From a checkpoint of a small model that answers yes/no questions on an image's attributes: encoder depths [3, 3, 3], 23.3 epochs.
Rows from block 5 of the image encoder, named by matrix and row number. Each number is 500 + 50 x the weight over its row's rms, rounded and kept within 0 to 999. All counts start at 0. Numbers have three digits each. After the name is the row's rms in percent of the matrix's.
# convs0: expand pointwise conv (encoder.blocks.5.convs.0.weight, 384x96x1x1), inputs 0-95
convs0.83 096:487452538557489567507499500532531573505535509486579553458604537443495522530527525436494490553427430510532519535415522531501429539506504570526496473455541565618553560470624506555522488368517485505551432564469528546529431536518435580541483539440519497584449494419482457565472600525550529428
convs0.84 097:542464531464458483503524511520506497492528466481451493452489520565576523510487485516556448623446436451572446431583491544561568463538507534432511484625432482508394530446503447569456524518441467494518436483623482500569484476525535467520548493590482504547491475456462442541489424658440444556
convs0.85 102:518553533546471506424402492496504460477525414404523378469506534456518507427442565544452546467505435516470568520523454596452473513561464476575439531527407462559521518458401490426536458567516469418551550526467452555542507483511463554475473473507563583530405500511564445576419523484456501570
convs0.86 109:530566436511491493448482442506461463574495476498492527513513479532537517532586538450386504504433582560498456514521483484363527548540460473469510488490468701469493557422439492549521412480437521532569458571442518570523474508477497509494461413449534460498517449476565482457373533564474504489
convs0.87 089:538510485574562547458510419429574432489483511454412554519517609523551535516534456467474548480580540592433501543544528523477484558503453479626457456529430472440476488489468539440564481495535578514521484515466614550581515623502594556434571493520517454531529450558425480471516470528439503492
convs0.88 097:501530488477490518538523444650457544549534550503532532499462484573389464592526480473474514519460445362536530548543419571604448409564471526527533491503458527518503542509462554472487408448453606497480526431535575518452515517502496468588574546504525468539438568534557508488548475493493592472
convs0.89 103:611475514395416526526499510515597438601540531455501477592474621540427523473550451571503470417473570499456562465466428485565458558511511505576462506464512509535508563527580468524433504555493536444515556508498559550458521483443486459506438527487472515608460398567579506487495497457494576512
convs0.90 096:503492466577502538489426602493480487439559543538516605491466529473409551523450503416516525481478483413528481448473499426458436540440517514539548491572466520517522518571422555443524541518497523574481501546472588601490516572534505427508550443592478472491587544538445452369584529487449432448
convs0.91 096:518459578414566500427580490521464584429458552567360522492519456418482453508443493430466480450517457516476416474465487611505450533502479550490519513517408501502536614505428490518445470543512470583449472532513455473503450500527513495494414483432452480490418635555524501423457446483493475461
convs0.92 094:466416468483557499500466469529536446567453489566543507477511429457421522451503500496523510581423502463483533482521569456515521545465493599514433539497522471616580528515497559514519487396524503511477482590451554530430465430461449520575624491618583523563511523513620573465531513581476527466
convs0.93 096:616491466487487535534510405472470547469550458489526509464520452549451434490472513437470538454444513415438507473463475558477522509487462447452558516508613531452592514404443480585465413509592542518390455491524588537608500568558550484518487443423576506506448489475433506481423457580511505476
convs0.94 103:454484508455458546460414482479488474460486534496518519438596514506606498561541517466533532511496563579456497517591559411467526599531475479516553389455431476502536532551466551456518446534534511516525514549499491566542496595463463448433533461493555505540439426580445371438537510559446383451
convs0.95 093:477558547512449560512503534451461484575454522418503531468524537504556547551606504465531572530477563458551527419540476473578480490435498508528532497548481469499454461477491547443462540505542621536529458481471468562552540516462581534427556518477488534490558512632435438385568481610373472467
convs0.96 097:576533491545456511461485424488502659462459444519477421478538500490429528606471492504570509546382510468458424489474477584495401441514584551509490541513507547537503579458535454487572515473597458552460529501543439527556491531559502500579474487415545530501424535474417490599513445525500453495
convs0.97 096:531466580515484534434524448501474424543544525449447480535486532455428414488539548471429466518493526529457451491536369504505442464447538481406491467457512547571406499624548564518501596474492500400450533502516478594474529551570476508503409563501501445576527437504550470407455584484507511439
convs0.98 101:552444416484467571582477463478482416503518376569471479484544451578488552492511451495487499515479579405467525494459406517581446486430464533530466531524561514517513477457548516467584422530592542489459568470506482467525455439520409497561525516552617527574464450481600576524490528504519574439
convs0.99 096:462428485545550561483473526479490454549573510508441555525516588516497523522538420407487491466533530579443475470581539522466446502470428518510454504509455480454450508433587562534573448530507581618535501500545567512484426548446581578412499460502441492528547434591459515373543457583465507524
convs0.100 103:580518470492509526486554433447482372548474443522448466446512531477518529481613515512487476489478399530492453446499490556465609523541501481545509605485547594492494549465426453559468510515552422498523451618439497466574591427538571546444427461484485477551545491546569506465555530531517397500
convs0.101 094:516518455537534470556460527553418522512538516549576418484526502550416574502490558504513510550435476492512547636521496559473533537468430563512453541607553526630543494568504526555539535421483553542490496566490457518506455477496449473552522493588585526555479529480472571500614578571515581440
convs0.102 093:581530488484497435415551600538538530465538456523435494554461462553494496468543457493588455565474553523510540540554483595466524431488522518369474456573550426528465523445555517485497465500435388466535553492510531553482418541459534533448497478491478458452547462596578473591516594522535585566
convs0.103 104:475581468526575497492478467462543506422513523526530438447584491519589471494532466421460482494455514532434467543517515470484496460483436420620567436572408553516546455421407497458520537433564523579481489535534426527521559518576538588468487511537506503607427463457512617488453495462455423504
convs0.104 097:555445480468529484431462521526395488502564535554409457493588575477471518514469503576483462514442488548482458434474448545458465533494570551602514540459529481521518591458430499481394537511512467525515387509446565465541447406473540515490436497454505586482476572423440538456387533602499512471
convs0.105 111:476520457482551466566513430604483504487489488484497524522512532558536466469563518505506544503426511558500511486473464535313497563537518581506418406497466552479476544500541487533506378492561506597488469448374478549551500550463530535443482452525489462596503404414559495421457532491463444475
convs0.106 102:538475537529561521523521515396474461509566524509531442547496597561434473521517512493429471392618526530486538511437508479609483578498546443520554587499478427428516432432474508479502435488579536531366504555457530515560529578510421479551467561573491477393520461512528532494506538445553487514
convs0.107 101:493492462568438598457431470488495525497507382373504477452535523487413576488527548465434512509448447451427520483476455577553513391452340438479523522484540499464475529471523501496505442503446471534574459557564503476543544473534480539572464477402488462527418489549465432497441561499491567537
convs0.108 099:497520430554553509522586448581432563451591458563497554457445468517392492560493492499532481498501462419477482621491450518550458473498499503510471564546485490504578536499490548504526501518468616536489497462565563599536495456555541519567606553551536480507415599432587479602533502498540532472
convs0.109 108:479432540464457514463498443509551506466500467534515519475441477509526472472655473537454439452451534519571511418500615474502495460499453530552419457461475483411443468493459594327513510488508530487370528478457544504505394512509547485511522505436588491517535557553454481457555472497472561418
convs0.110 096:472562548457600544529456527455455541514535473600407521433541414484504542567456535474453483484509517559511449505420472509498470517515488454536471548513430509414460443494468423538524504557473493523442548389610541530623539476438580445455456583484502473522520414527485490501436448439403517432
convs0.111 115:460473422528477592457424507492555532485478477454550425480510559562472613520466553500476502485455462505471419492461483501477517440540551409496492529543548518545505429462449573397435489421398462488550425472544526527443499467594491415424475440558513486475463411579462552485422427460477521420
convs0.112 105:481519571491447573515506585526478434529373476513601417508529430519480491469477470481518526512463544500534605466543517479456559553528581407513519474507517445544528553528545448426521583445429544474553476436498518514555546422475484489463534480453504479455431408591533388406414487441532538503
convs0.113 098:494428482537526560423503523434534522476503499528479487409540545497468494521563491509545474456508544473441460505510453388450504511477473456567404436474406475535482522447528524541570434391572458485574501448506612539576502470502496564442573544418420426566514473547540580399566457513440507460
convs0.114 097:393507531477512439548499497486450416495509479415453616521520527514429480512605509445506547579533525547444444520537542511537442473552509476490423404483539534526454554497549509431506523501499547474496507556527526668420520595551445514486478534469475473434633509572512509445501523430435532476
convs0.115 106:559494574503557561433613611525511521450505557491595455523522532499456398424496463505384483460473446466531493523408519505493488568438476448530441509503464503419638540469444544454464546507528466561483461469500517574486508476514536408555512526411536465485492471566454458518478395573506476540
convs0.116 100:528568476546501521504501450520575484406534420400564524508561538594449599599566552504411458526549556510482535558531574530487545431519492454487472478428528510574499578476507468489623474523611551553461503525560507529487564537576530485513529536502499468559459474518458551508479514499494610599
convs0.117 101:415520548598503633504525577461454526564413523489500399479523451435495540464525533440526524561489573520493497469527543416453479513507551485543545458580507521470461536488535577372569525492497490481507407480456479512638563563431578585496512521506455515456515537555444497439542504509442451502
convs0.118 106:436549465519548549527525500446522394467505447467473508500496548453454617448498529565439481472448470549449452545528512455513578482479415397523498524452455516451539542544513550536576543488533495537446420546452355498503502546527487503488582431419430473495382466536507489449412507477425595500
convs0.119 101:555599490500395593415449481542511508450436537543644485421547480557518448507552475460515519441468466512474438491535551497525478489438558467522561481512527497493598427502522520433494509573550616532510469468491473545436494497577556488501477481482380542480390475498458559531565508440447518422
convs0.120 096:536430514387487543443491534403607497483525482526538495493550461531487510523592504502522411421527498615408446570475540497422492363533535465480518507427503490562474529477553472478586531519556463503425530481534549495475488478388545506460539489458491502611485495543561443463522473516490537382
convs0.121 100:496484515424639442569639595602425512516500545451498417520527547474547555427541531469529392573540460494515481470485492521433489452513492528488392479460489505465577492541534521559476446499541478597519475474504492521541506438570499500476481406455539447393524566574473452549465489513517504482
convs0.122 101:450509416459504456538490532542475449581537483430409462425539463540526370486501516515471566495494511505532449586492500564575535533507474417534451551514523425554554544564437447496542506523433454391519501436543439496485604411460495519417526473481505534470505551385456545455534492414504579459
convs0.123 097:516529486451553505388513400488533520469555420489469498388491509522504447509503506533442517508503455538509454527494573500509364527479543511455460447479550492602491567468562444485470497576575554513496498581376516548393505438499573485495595444466484543559440399401556482508519514520486537536
convs0.124 108:535498446579553570451467591481504558424543569483556561539474471426541529610477635568469507459471444486657565478531474551542473543564481465560616472546506494455532538479502463533442567481541485460534571506493478498539487539485503488419475502453458507473483539478496596436531548462571482553
convs0.125 099:480460484486559533531570447523450507536554508494400468533346524552392525519430526603426513543453541504445440535546430465500441434477426518428518547465482484537526502455503541549578430555502573565475584497440502427508522435497452500535514510484549514462482498514614563472438511467554574430
convs0.126 097:514474553507544526432520490461383430519599532424481540552509450417414500498557478487406536556585531517460534468533487529490412512500487599502442393446450499556449442528537569513554564497563557472430551542610428602530557627528499487496508507488528532518528501503504533500513474542525512445
convs0.127 094:410463509504558502507504483403454507481569547506454546567527501568399511510525525486392537526501550513455515461593502556421566535570542506530557440600491458470524498539455570483524463600554496479476510464369592534485460498530582470593498558448498493530468484412521528449577521457412448506
convs0.128 087:578481476539520540446461455440475487378505567464527491449482605549473511530478506552510577446540576528474570582458437433476519535518654486507411587507543483536388470488526548488543482444550492577550518470446530521489523542521514383560505475551543561464538477510479475410531451433464529514
convs0.129 093:504533511509482539540522569530557444467524497487487511568475449552549501422537593479484539497544523560418492581545548474546497501558467523429564412523388398571513535602447410479452596473458563472523526524618478543502442522462567452481557459501458601540517496538531470475464481431492399535
convs0.130 085:533494522546467458560398477481539470476445558523520421529550532482385492386514527519500469484425453548520484521578472409553523471499496507493481459516587531500519539376523468489601435548501482479420525489485446570464556409553476470424518532417441500450398552496454550483409572437551503521
convs0.131 096:535467526506487473503517508557534469548377440471454533411420475446539560490394471500520456524548552462543445522435467576485503486538504476438493505484554500548543547416512457528439499507461377475423450551576458482536451480549557509577573414605439507480531546513399456426434481557475432528
convs0.132 096:375511432533371479540571443439600579470466493461501494460492481472502514468527497366512490431645561606461480473508569430453503531537431454569471449474453498464522490534493485516506545528515522477448464479462465453570509443422552480442485525496495504468577454548500555503584450488485421484
convs0.133 112:559510489495506508529454422528503508393575569557477588439580461421497448576501548524394460506446455453477536545534513464536463521457540493453463490482532513524554495471579465495422593428482483514563474527484594437497443512499495373618519467427500500525582495460510491489532623451533436473
convs0.134 093:459507479484438459479458508399592522595435480542459400559455424530589553427533411551546508471550531591413485499578571502485521502534484507419516470515480522527417520437553483465547578544488425591477535440446516450588537534401535475513515581530523446476507420488518505491451547537494480521
convs0.135 103:531478501591507592472528535470567447510539595534407523480522498406448537504552484544492471517557501404521533461498478587435438530488450525491537483503527383355465503470508522529452445480444500439494462556534548492594522462409525487451467495588426463498528594441492383495576502518504520536
convs0.136 097:520470492527405470489497526422525396479533510558554499493457449606557550516578527509496438580473474577473553453548562525525414487540433571467526471450482519458468552494537537465507455425450542545505562524559539626518573490466474497447544441595519528563512482571523436421516525602520604524
convs0.137 110:503588501511377514463489471528431494536483483481592472482608451492452464506473426488454479516489423505472541461445484498402448499500500531512481420459581485465524444359440459497550466512432530476549471513490530486464544411402437508477437486343525389532502535487489515464536590520553513505
convs0.138 099:543486432507523497473512464541430524496542416513572516435586484478595575553582541535457473480480502604532409464403545488461442549509604518576500513463599548472485592483553509588476493470517490476474491557436496539502493486501457533482486491445521595526495572455513475481422490532651580527
convs0.139 102:573466464586532541593515552488592498558448457413353477422522512537556495490407534467527523567439398516532510552537467555532533483459464509561537469479410521510469575453488457447617567559407523468468469460521549437515413461513471535500496480457497466454478506490520425473450516463488525586
convs0.140 102:508487536579482589589528576521562458451469450503524551496472378615538540475588562477519491527462438540500456492494528514518418465504485572426510474519543439414541525476523514467491550453467611441513407589533578487502481448476555495582497443579502542461432583513470438467461490521513573441
convs0.141 096:530539548519446454393515501555520485564517452484511639464502475576492537420537411481501515517425465578362484450497591508434464438517507493465575508470467512498530516443483537487442509502502572548471461559462568481446590509559523512404605426566535570480522551443475492421500504463524530553
convs0.142 105:503414554578490497585560451577523477452470576525499487501502527583566395492491533385534469551536501435531480559502551449459436544517488494457517515442478448577532429526538419464551587543501499572412502436532505467525444512431513519466578455431499509529543532506491580525629607501554493510
convs0.143 097:561483487557473567543503457544480530493525526550532494524417520592394443484553482466420497516507563396476523488455455460678556505551583452455564584478445518532455509485455596519514490515521556598402560513514479516548569452459486438498448556611491473487471516500504458512482485452480508432
convs0.144 102:520485411509482429539538593465519471539480485475466470605437424553515516540479454554487520527489489489548509448479384487516569567517565551557542459408525505565480526407501489464469434417349509533471569452601504526505439483538501465473513399512581478573495543415482513544532508531468438436
convs0.145 102:474432504543419427550511499462505555531446482524548511531533497601529461443473425505422538524417418503538507500454480511521464545562537424481621507539552532559438476542445548419469506494340445490479447506535455496495550460449512425505484533545484481453536457526430415503484388568405452504
convs0.146 103:494450443479467569543488445529508480528574435460498478531540501520475552476552611560492453502566538451547463425627530489447491528532545506622569430554517475479444492501445496568520471607533450491512488449451531539485493541487571491498521607505413645481472486454571522526505597543426463475
convs0.147 102:481584578542565541500501491521438523582497471513454522444567493568584435529476385568474534531507488500548484557571475488609513493499443531462570426424528468511451411476470460510543541518458483577430452492527410493460461453426591497441550433459500508508523600559524583500496468494534505616
convs0.148 098:487530498528565504514493487429490496451517431484570458521554504497445517399533529499590455563479469418524533476451446427476483595464463592509467506504461489503525617518512588536453425447519527596521514460511492510582544573513459493587604417651535458503487554573556529489527520453563509458